A small image denoising model, trained from scratch: arch unet, 14900 steps.
Rows from block 3 of a small image denoising model, named by matrix and row number. Rows with one number belong to one channel. Each number is 128 + 32 x the weight over its row's rms, rounded and kept within 0 to 255. All counts start at 0.
After each channel's rows are labels from the 100 images, of 14848, where the channel reaches its highest value: "lies over" is the class under the peak. Only what is clearly more common there than usual is listed. The data: seven-segment displays showing three digits. In brackets: how many of the 100, against the usual share in percent.
# convs1: first pointwise conv (model.enc.1.0.convs.1.weight, 48x48x1x1), inputs 0-47
# convs3: second pointwise conv (model.enc.1.0.convs.3.weight, 48x48x1x1, transposed), outputs 0-47

convs1.4 [122 134 151 140 101 161 165 130 134 117 106 141  85 205 153 149 102  98 126 156 123 151  92 128 108 125  87  77  73 208 147  99  90 137  91 121 146  34 131  87 117 155 115 120 124 123  97 125]
convs3.4 [103 116 146 112 143 120 136 121 100 178 176 120 114 125 109 119 194 130 136  89 127  56 105 109 117 151 189  95 116 232 132 119 142  93 140 129 148  88  77 133 111 128 154 126 132  81 107 180]
lies over: screen (67 vs 36.7)

convs1.34 [120 119 103 126 103 133 115 190 107 112 141 190 109 120 125 255 105 146 147 111 101 127 146  37 119 126 121 146  90 113 122 154 105 113 130  80 125 136 150 104  95 129 158 111 141 112 123 130]
convs3.34 [176 117 126 120 148 160 105 118 168 109 128 127 115 138 151 253 147  84 117 114 183 147 161 103 132 153 115 109 135 107  59 132 114 153 160 159 200 137 147 109 142 146 146 123 148 118  93 103]
lies over: screen (66 vs 36.7); lit segment (34 vs 4.4)

convs1.17 [138 119 166 124  99 121 120  96 127 112 119 123  72 197 129 119 115 137 126 143 132 137 124 106 174 150  43 195 209 171 123  79 141 171 100 119 150  80 139 113 134 156  98 137 124 166  87 131]
convs3.17 [ 94 168 135 140 117 154 134  98 119 148 142 158 139 108 106 129 126 138 166  90 132  90 128 146 144 148 255 184 138 110 121 112 106 122 153 138 135 140  80 103 121 111 170 131 137 152 101 166]
lies over: screen (84 vs 36.7)

convs1.44 [157 134 150  87 156 128 198 127 153  99 139 140 198 110 142  88 110  58  91 142 140  80 149 109 151 158 116 113 119 112 129 129 137 110  88 119 151 117 169 179 136 154 195 110 119 157 204 119]
convs3.44 [179 103 110 100 155  58 144 152 118 113 143  92  99 130  82 173 124 132 137 115  74 186 151  88  91 123 117 153  94  77 123 128 108  78  84 149 169  93 166 152  89 108 143 102  82 135 157 159]
lies over: surround (100 vs 58.9)

convs1.46 [162  81 146 116 158 121  70  98 122 122 101 117 160 156 140 167 140 187  67 114  96 151 131  94 134 176 132  98 131 132 165 136 143 130 123  70 108  97 154 151 170 124 151 190 116  52  82 106]
convs3.46 [118  51 140  81 128 128 136 137  80 153 130 131 163 109 141 100  79 148 137  87 120 129 125 144  87 144 146 159 178  77 105 141 140 140  78 151 137 138 123 112 134 106 117  21 188 102 126 162]
lies over: surround (89 vs 58.9)

convs1.33 [ 85 146  87 139 194 144 103  68 151  83 144  97 123 156 145 116 147 105  64 156 144 132 118 136 146 101 126 135  73 128 151  88 129 135 131 105  86 150 157 139 145 184 145 121  80 135  37 155]
convs3.33 [124 123 150 168  92 105 101  93  79 156 140 152 168 110 122 103 103 123 116 136 150  91 223  71 119 154 152 171 119  69  86 120 138 150 138 118 137 131 192 111 139 201  81 124 133 119 116 119]
lies over: surround (99 vs 58.9)

convs1.38 [ 46 133 139 124 182 130 147 164 108 145 215 142 163 140 100 122 104 114 139  91 114 146 115  88  70 141 152 106  97 129 137 144 153 118 131 105 178 182 160  69 117 116 181  94 108 113 109 117]
convs3.38 [199 165  81 141 146 150 100 149  79  85 153 151  87 144 156  90 137 126  57 189 126 118 110  67 108 119 101 159 147 164 152  91 158 144 128 111 136 121 131 127 136  91 103 152 179 179 149 114]
lies over: surround (100 vs 58.9)

convs1.16 [ 98 132 155 199 114 141 161 103 123  98 174 138 163 181 109 105 114 128 120 127 158  82 113 112 162 156 120 123 148 151 150  58 107 121 143  87 159 109 114 115  92 152 116 201 144 155  59  70]
convs3.16 [ 85 121 142 126 143 153 102  36 117 137 117 114 139  91 159 140  96  96 175 100 164  86 133  95  93 102 106 137 112 111 148 163 140 158 163  63 119 123 108  84 125  96 176 167 166 130 174 179]
lies over: surround (96 vs 58.9)

convs1.36 [135 138 132 125 228 130 143 104 106 134 163  35 150  84 135 132  89 141 130 160 163 145 138 169  98 145  55  83 121 136 164  94 163 112 131 126 151  84  91 152 124 143 143 137 107 112 158 127]
convs3.36 [104 127 129 106  86  96 109 137 118 129 105  82 119 119 123 111 133 132 135 111 140 153 114 132 143  87   0  93 127 195 131  79 130  99 143 116 111 100 139 127 112 127 101 134 130 123 126 140]
lies over: screen (81 vs 36.7)

convs1.26 [ 79  87 154 126 162 146 121  88 118  99  80 113 128 127 143 124 159 136 175  74 126 156 100  89  98 170 165  87  53 104 147  76  98 125 146 120 168 106 196 100  88 136 110 100 137 157 124 161]
convs3.26 [106 155 179  82 121 102 128  58 151  87 105 109 174 120 143 135 165 138 142 106  97 129  98 119 203 184 180 110 131 135  71 178 119 124 106 104 141 157  81 156  83 120 162  99 123 136 100 138]
lies over: surround (100 vs 58.9)

convs1.2 [128 133 137 131 118 133 147 117 151 110  96  86 120 177 255  77 102 144 104 110 169 125  88 126 105 111 123 140  89 121 118 155 127 125 152 132 113 142 125 127 135 132 123 122  76 157  80 118]
convs3.2 [112 146  82 150 125 149 136  90 121 138 161 154 115 141   6 136 123 125  99 154 127  96 136 114 170 113 103 141 161 139 146 193 157 225 129 128 130  95 135 134 155 150 129 116  78 120 116 133]
lies over: surround (98 vs 58.9)

convs1.7 [120 135  95 137  79 120 133 171 114 120 115 137  61 101 121 131 155 131 153  83 100 150  88 129 106 143 134  83 189  91 102 176 158 129 146 186  73 134 112 163 147 115 128 225  93 122 131 114]
convs3.7 [156 166 113 157 142 131 146 142 130  89 124 171 121 150 175 153 110 138 119 163 133 142  54 209 163 163 115  90 139 130 153  91 131 140 119 193 147  94 133 126 125 176 113 194 172 131 183 109]
lies over: surround (90 vs 58.9)

convs1.31 [107 135 192 140 121 159 140 103 117  82  67 142 155 194 133 107 113 130 145  94 109 127  92 127 147 109 137  88  74 114 156 135 242 149 130 117 152 143 133  65  99 141 116 112 132 130 101 156]
convs3.31 [116 105 110 204 141 198 147 118  85 132 104 136 166 144 126 157 139 137 106 192  54 126 186 121  79 131 133 162 124 141 119 109 135 188  84  92  97 104 113 175 126 145 114 149 110 109  93 110]
lies over: surround (93 vs 58.9)

convs1.30 [127 136  94  93 157  48 155 145 128 149 116 114 150 103 131 138 137 181 115 129 115 135 153 143 137 123 120 106 228 118 117 184  21 135 141 152 131 110 107 170 170 143 132 110 148 107 145 124]
convs3.30 [117 141 147 134 134 193 125 108 113 151 143  99 120 140 180 106 173 133  91  79  83  63 142 126 169 118 107 148 133 107 140 140  35  90  67 110  99 145 102 161  97 124 187 158 127 127 127 151]
lies over: surround (99 vs 58.9)

convs1.25 [148 123 182 118  80 184 114  79 142  86 141 131 117 145  98  86 114  92 138 110  83 106 161 104 191 165 144 118 120 117 122 134 136 140 136  64 121 186 158 137 175 207 146 120 127 132 176 147]
convs3.25 [159 187 136  98 131 200 155  76 141 109 105 117  76  61 110 145  99 126 139 154 112 219 137 169 145 104 140 152 102 132 112 122 123 133  71 113 132 135 100 136 114 156 119  82 122  81  91 109]
lies over: surround (89 vs 58.9)

convs1.41 [114 123 127 138 153 114 165  98 125 148 140 163 126 173 203 103 114 127 216 134 140 107  91 139 103 132 125 151  82 135  78 153 151 143 138  84 150 171 117  69 118 123 136 104 138 110  32 129]
convs3.41 [ 62 115 146 156 134  71 101 110 130 110 122 123 113 126 206  81 155 193 109 160 136  92 164 124 114 129 125 121 123 127 151 118 109 106 140  99  40 165 164  92 102 134 134 174 113 183 104 117]
lies over: surround (89 vs 58.9)

convs1.5 [ 90 144 128 117 142 139 145  87 130 153 110 143 102 169 100 102 116  66  66 150 134 113 101 199 126  61 139 154  95 126 126  82 140  85 133 138 136 199 123 170 187 144 160 133 174 161 139 134]
convs3.5 [133 116 110 141 131 208 123 172 134  80 156 176 108 141 133 157 113 119 151 145 158  64  65 125 166 141 147 184 156 172  81 190 110 125 127 124 114 165 146 105 136 154 178 148  89 112 103 150]
lies over: surround (100 vs 58.9)

convs1.35 [155 150 125 149 110 114 126 129 148  62 114 172 116 110 156 157 158  92  86 109 131 116 131 170 130 131 107  96 167 106  73 159 109 166 142 128  66 148 122 156 117  83  82  91 108 197  58 169]
convs3.35 [118 130 131  92 148 108 129 105 125 176 100 107 128  97  88 101 166 153 132 139 122  96 128 124 154  99  65 116 144 218 141 151  92  86 109 131  94 113 191 125 138 209 122 105 102 182 119 174]
lies over: screen (75 vs 36.7)

convs1.8 [106 131 171 138 131 125 153  74  92 146 126 155 134 177 125  93  58 137 198 148 129  89 128 131 182 158 127 111 143 119 186 175 115 164 133 104 130 106 110 184 106 184 123 136  77 163  88 117]
convs3.8 [ 61 103 106 153  88 128 119 190 134 102  68 126 134 186 110 163 137 115 159 128 126 117 138 186 150 104 173 105 131 115 169 203 108 189 123 167 151 102  71 118 130 166 112 122 131 139 136 135]
lies over: surround (100 vs 58.9)